A small class-conditioned image flow-matching model, trained from scratch.
Model: 32-pixel images, arch uvit, norm layernorm, activation silu, layers 12.
Training: muon at rate 0.0027, 14200 steps, batches of 512.
Data: trained on scattered letters and digits in many colours, 48750 training examples.
Rows from block 7 of a small class-conditioned image flow-matching model, named by matrix and row number. Rows with one number belong to one neuron. Each number is 128 + 32 x the weight over its row's rms, rounded and kept within 0 to 255. All counts start at 0. After the name is the row's rms in percent of the matrix's.
After each neuron's rows are labels from the 100 images, of 14848 (inputs lightly noised), where the neuron reaches its highest value: "peak on" is the class under the peak; "patch colour" is the nearest of a few named colours to the mean colour under the peak. Only what is clearly more common there than usual is listed. The data: scattered letters and digits in many colours.
# fc1: MLP up (model.blocks.7.mlp.fc1.weight, 768x256), inputs 0-255
# fc2: MLP down (model.blocks.7.mlp.fc2.weight, 256x768, transposed), outputs 0-255

fc1.539 115 [117 131 114 103 125 110 116 155 136 123 134 139  92 174  71  78 120 125 163 117 158 135 132 124  71 107  94 121  97 125 101 144 161 156 164 115 137 105 132 105 135 132 145 182 129 136 148 135  91 102  46 156 191 157  93 111 150 120 133 146 134  94 130 164 124 114 180  93 142 148 129 128 165  78 103 163  74  59 146 130 116 161 114 119 113 127 184 103 107  81 137  98  60 149 155 184 158 103 198 130 158 132 101 146 181 138  74 128  63 117 134 134 128  84 167 194 182 144 134 126 127 110 167  82 113 135 127 179 132 135 110 128 121 109 134 116 131 207 124  94  51 129 153 110  77 122 138 132 114 109 134 177 129 112  80 161  99 151 167 134 134  67 109 138 151  95 211 161 159 141 124 109 104 142  63 104 141 106 164 126 143  70 141  82  72 104 156  48 118 147 121 114 128 162 117 116  70 142 146 126 119 153 117 205 123 143 127 155 139 105 149 147  98 168 176 165 133 126 167  93 144 120 209 176 147 136  91 157  98  64  66  98 147 129 164 115 122 136  94 147  59 148 137  99  82 172 190 142  77 142 173 112 171  91 162 157]
fc2.539 128 [160 128 126 153 152 139 128 142 134 147 118 126 122 107 143 174 109 103  85 132 136  88 125 116 172 111 112 126 140 127 185  94 117 130 106 155 154  97  82 134 104 156  79  46 158 131 108  98 126 162 205 118 115  87 157 156 112  98 135 114  76 166 129 102 143  98  91 166 155  70 115 123  88 149 101 120 172 139 126  93 115  93 162 169 105 154 100 136 174 177 116 141 174  75 148 108 158 119 101 140  63 159 174  71 115 146 140 159 180  83 137 120 135 153 153  82  77  99 131  90 130 129 121 173 132 113 156  24 131 115 155 124 135 132 104 133 100 104 124 156 120  93 111 162 175 122 142 126 146 152 154  69 127 132 157  85 130 145  86 183 136 158 145 126 125 196  78  65  73 138 136 138 187  90 142 128 131 146  87 174 114 138  97 137 142 192 162 213 147 162 146 163 121 103  89 115 159 126  96 125 136  95 145  82 188  99 122 114 121 139 101 119 111  89  89 157 144 173  70 122 104 134  70  45 136 112 144 111 137  93 134 158  74 174 108 111  93 151 179 140 148 141 136 176 154  54  49  74 164 133  79 132 111 170  84 124]
peak on: W
patch colour: grey; brown

fc1.527 097 [161 165 182 117 100 142 201 122  81 138  98  64 112 107 102 164 117 155 173 145 120 142 135 145 115 108 185  94  81 147  73  94 137 135 192 140 119  99 122 139 159 123 158 199 137 139 108 128 160 173  75 120 116 129 106 175  88 102 149 158 129 174 165 120 134 128  89 154 147 119 185  90 149 170 143 147  95  85 140 122 107 127  76 147 161 133 164  73 100 127 153  75 159 111 203 131  58  86 126  89 123  92 140 122 142 110  88 176 138  90 172  82 133 132 109 148  71 189 134  94 198 102 181 159 125 117  37 141 135 133  95 207 156 142 111  86 144 106 149 139 114 141  61  72 148 162 179 143 138 125 159  86 112 121 108 127  96 118 136 151 130 100 103 125 159 117 132 131 172 134 120  91 157 161  81  97 129 126 146 165 102 115 170 164 132 135 139 137 129 103 112  91 195 128  99 126 117 121 130  86 147 178 156 126 225 126 166 185 126 132  72 181 140 151 182 116  84 147 101 119 131 106  96 159 146 143 160  82  81 114  85 162  96 155  90  68 135 119 135 117 156 139 111 112 117  80 118  69 124 115 112  75 126 110 132 125]
fc2.527 086 [ 90 160 136 187 130  72 143 119 176 134 107 118 124 135 156  86 196 120  92 148 165 118 154 115 117 166 118 162 129 120 152 181  68 121 114 150 133 123 139 134 110 160 169  90 132 144 118 168  86 140 175 116 174 146 135 108 180 118 114 203 141 106  94 109 186 120 147  88 128 183 151 116 101  61 137 129 101 161 151  97 100 171 185 124 151 124  99 157 130  72 106  95 120 137  83 146 179 154 155 165 103 125 162  85 143 145  87 132 132 119  96 138 147 141 143 148 181  25 167 126 119 184 130 102  62 100 118 125 148  92 136 122 103  48  99 155 106 138 158 216 153 123 178 186 116 122 147 132  96 139 110 185 187 110 120 114 121 155 158  90 152 143 139  93  85 124 136 108 124 157 162 151  95 116 130 113 118 170 110 128 163 120 129 128 116 104 159  98 104 115 155 182 118 118 157 127  86 163 166 172  71  41  89 153 104  88 107  94 100 148  99  68 163 107 111  61 139 134  54 162 131 150  89  76 160 119 165 128 130 149 133 144 120 121 139 187 125 128 151 122  95 134 103 141  98 156 111 172 135 172 143 138 205 133 201 129]
peak on: W
patch colour: grey

fc1.78 105 [142 128  80 146  96 132 122 156  75 104  94 112 131 131 117 119 133 129 114 108 168 144  87  61  74 133  92 187 162 110 114 142 107 131 132  29 145 156  97 125 104 137 125 179  99 137 119 137 156 137 101 119  99  76  81 135  96  96 156 141 153 148 106 129 136 184 125 119 207  76 161 173 139 121  84 120 144 139 108 203 151 150 158 134  71 117  94 136  98  92 141 160 108 152 104  54 187 122 137 149 145 101 122 146 128 136 103 144 132 131 142 110 150 116 140 101 182 118 110  88 144 104 128  98 164 118  96 124 120 102 106 104 179 154 118 161 132 140  90 137  74 158 108 142  79 122  81  90 140  95 165 147 164 185 113 124 139 140 204 126 149 138 110 100 112 157 122 154  89 198 151 117 120  90 111 150 173 200 107 108 115 121 133 101 118 179 157 185 159 161 104 131 125 137  99 121 150 110 157 176 114 125 118 170 205 185  81 151 206 192 125 114 142 161 152  78 180 111 136 128 151  47 123  63 140 170 150 123 135 131  38 188 113 104 116 157  82 144 109  96 106 119 153 168  70 130  81 130  86 118 127  89 154 174 103 154]
fc2.78 098 [108 150 116 148 135 149 100 140 163 115 122 162 175  86  98 127 171 176 128 141 201 124 134 123 107 160 111  84 122 153  97 153 110 142 144 169  80 152 128 143 161 112 155  61 112 105 116 140 160 123 118 150 109 117  97  99 108  65  94 137 149  95 122 111  99 152 195  86 126 217 130 145 137  96  75 189 149 129  95 111 149 183 110  41 119  98 157  42 103 163 126 181 101 135 113  93 120 107 122 136 216  84 110  97 174 126 144  98  61 129 129 144 108  40 186 183 143 178 132  64 127 149 122 135 153 140 161 182 120 140 167 106  90  94 127 153 111  91 128 110 122  93 140 130 130 165  94 130 142 152 122  95 102  90 128 151 161  82 118 162 156 129 119 181  82 188 123 116 140  97 126 127 135 115 101 122 101 154 103 161 176 142 156 149 163  90  87 176 197 100 172 122 153 137  56 123 141 147 169 101 154 115 128 148  90  88 137 120 132 134  88  98 121 161 134  89 107 154 163 120 140 143 104  94 140 147 155  64  72 162 166 220 152 154 130  97 151 140  89  75 162 131 133 149 120 125  86 131 142 109 175 107 142  77 138 120]
peak on: X
patch colour: grey

fc1.620 100 [ 83  90 140 108  83 132 100 130 175  96 163 151 121  89 188 113 137 164  88  80 160 174  91 151 136 160 128 178 132  67  94 160 101 107  97 147 121  83 173 157  96 156 109 163 157 120 137  99 131 148 104  63 127 143 132 120 142  90 130 141 189 147 133 130  95 121  90 106 165 102 142  88 184 115 177  87 105 158  83 131  99 182 157 127  81 152 172 150 216 132  92  97 107  97  84 146 135 113  92 139 146 130 136 162 107 183 133 149 101 103 136  98 164 149 122 185 140 130 146 108 103 125 173 123 111 140 158 152 170  95 128 125  88  70 133 143 167 173 128 113 171 168 138 194  80 123 159 118 106 141  90 189 174 147 123 118  70  95 133 144 146 114 102 116 156 119 118 116 111 118 129 159 118  97 129  96 142 167 142 116 118 115 161 103 110 131  52 108 111  86 135  75 159  94 190 157 110 104 141 133  76 131 117 142 148  95 157 119 124  51 167 139 163 136 164 130 186 159 183 166  71 122  87 102 198 132 111  98 178 128  95  98 109  76  55 161 144 147 140  83 128 185 118 129 156 131  40 147 118 102 124 152 114 139  66 182]
fc2.620 101 [131 169 118 124 148  95 143 132  91 164  77  98 100 202  77 158 160  84 174 141  81  95 158 141 139 140  88  64 116 116  95  92 166 127 105  92 103 157 109 118 153  90 161 101 153  98 144 186 133  90 110 153 152  90 103 157  88 187 116 140  89 107 120 145 155 164 107 125 134 116 116 146 142 153 114 122 142 103 116 119 147  90 141 143 159 109 103 126  52  70 136 102 149 169 167 133 144 171 181 134 131 129 115 154 129  66 129 112 150 162 127  96  76  78 146  66 137 169  97 112 150 147  77 149 190  92 120 123 117 119 121 115 171 218 103  85  93 112 120 164 118  99 164  84 158 137 103 112 167 135 147  96  81  94 154 116 127 202 113  89 144 149 117  98  74 143 149 139 137 149 102 101 135 139 105 157 101 115 143 164 142 151 144 197 114 150 177 147 189 201 151 197  61 131  64  61 155 144 127 146 154 136 111 116  97  93 132 104 130 164 114 142 104 127  65 151  61 129  77  72 128 109 158  94  73 167 129 133  84 113 127 151  91 167 189  91  90 135 105 100 124  78 124 135 107 127 194  76 115  88 139 125 121 158 129 110]
peak on: W
patch colour: grey

fc1.748 101 [147 111  70 145  78 132 124 163  74  73  51 100 132 115 120 107 132 161  67 126 175  82 136 132 119 134 137 113  80 152  81 105 173 107 143 138 154 118 138 144 184 103 152 154 146 174 102  97 176 123 126 121 136  97 194 167 109  94 131 141 107 106 146 124 100  67  99 131 167 161 163 120 142 165 134 168 134 101 115 142 118 137 109 149 163  98  80  53  75 112 145 144  97 139 155 136 113  97 149 104  92 140 142 136 131 113  91 125 162 112 149 124 165 126 117 227 127 122 180 119 100 126 131  81 119 165 147 134 111  97 157 104 141 128 129 198  72 112 194 108  96 170 121 105 190 107 150 171 112 123 147 135 150 165 130 126 171 122 150 122 133  80 144 137 132  93 141 157 117 159 117 136 112 126 123 152 179 132 137 150 165 151 137 159 139 150 115  86 102 135 152 148 150 102 160 150  58  65 162 165 110  68 172 164  64  71 144  58 168  98 141 138 159 107  90 101 172 124  90 130 127  74  87 140 190 116 140 112 138 131 138 115 111 106 165 153 189 144 142  42  41  94  90 132 179 163 123  83 162 104 125 229 118 119 119 115]
fc2.748 087 [ 93 131 114 100 139 131 144  82 184 150 202 149 140 151 123 128 155 140 157 128  27 117 139  93 134 151 144  91  96 108 132 171  97 111 193 121 126 192 122 112  79 157 123  89  68 120 123 190  91 108 122  69 142 100  80 143 138 138  96 140 163 201 148 159 115 146 175 122  95 121  84 155 124 123 103 147 152 176 100 138 170 135 162 192 136 160 160 135 178  74  93 128 118 184 103 149 170 185 123 138 145 135 109 143 137 129 152 137 103 121 119  93 107 135 137  47 181 156 154  92 123 192 137 177 102  68 166 138 135 100 161 127 156 130 175 128 150 179  80 145 129 146 178 162  48 114 126 117 112 158 191  83 115  42 172 143  84 208 131 101 160 136 136 106  96 119  96  67 124 115 162 101 104 142 130 105 101 109 123  90 154  78  88 123 138 143 153 174  56 124 154 157 161 174  96 145 117 155  97 129 110 133 115  99 132 111 176 135 109 125 122 118 115 146 131 145 105 109 160 135 111 130 137 118 162 140 141  99 142 108  97 110  75 161 117 105  88 166 139 169 173  97  88 187 120  92  98 126  50 113 128 109 122 159 151 155]
peak on: W
patch colour: grey

fc1.411 134 [151 148 127 111 153  74 157 114  99 159 115  78 150 144 153 107 111 190 135  85 143 121 162 115 139 165 104  93  85 130 109  65 150 102 138  90 180 136 116 120 110 105 182 136 123 172 106 146 173 175 111 101 124 109 145 131 143  99 123  70 106 225 117  85 100 108  79 145 134 141 163 124 152 102 129 122 125 154  53 109 186  91  93 155  99 118 117 181 163 117 104 138 157  97 108 135 168 185 108 126  88 150 110 111 139  72 162 112 114  51 152  89 122 119 112 123  93  85 175 148  88 121 103 149 174 154 158  57 139 163 115 106 151  94  96 145 145 129 113 137 135 137 124 136 140 112 125 116 169 162  72 114 145 192  94  97 110 117 151 110 153 155 133 219 178  68  82 169 167 129 149 149 133  83 161  87 106 115 153 140 170 151 144 133 158 154  99 131  49 124 149  74 115 126 107  94 138  95 155 136 172  82  89 104 137 116 187 123 152  91 113 120 143 175 155 151 152 126  63 135 127  95 102  80 146  93  95 153 127 110 134 130  72 119 130 105 161 179 149 142 155 210 193 102 125  82 106 126 148 133 224 113 130  78 114 162]
fc2.411 131 [129 151 113 124  93 121 164 100 162 138 114 129 106 103 190 176 129 163 109 106 128 181  71 130 112 105  79 102 128 109 128 118 118 132 168 113  85 116 128 155 146 105 134 152 134 106  71 135 123 112 117 156 126 151 116 143 104 181 139  96  94 121  91 117 181  85 173 106  80  84 141 109 150 151 111 144 101 151 177 116 165 209  96 143 107 117 139 140  94 124  82 161  98 142  87 124 104 140 214 202 153 170 170 131 121 148  87  97 132 122 138 169 138 217 133 130 119  68 115 157  93 157  82 157 164 116 118  78 145 157 149 118 134 103 151  94 152  92 103 143 181  84 144 134 121 180 110  87 147 140  57 121  92 155 164 140 145  88 148 123 135  56 155 119 125 140 104 186 103 160 189 131 181 157 128 165 105  82 209 142 103 119 139  95 115 130 161 118 169 127 106 119  79  98 132 136 132 107 118 142  98 161 171 119  78 111 129 165 137 226 137 161  88 149  93 105 130 137 101 121  95 171 185 152 111 152 135 151 100  82 116 102 149 162 178 182 142 107  96 151 123 137 107  97 147  80 147 200  80  73  83 161  93 140  94 205]
peak on: W
patch colour: grey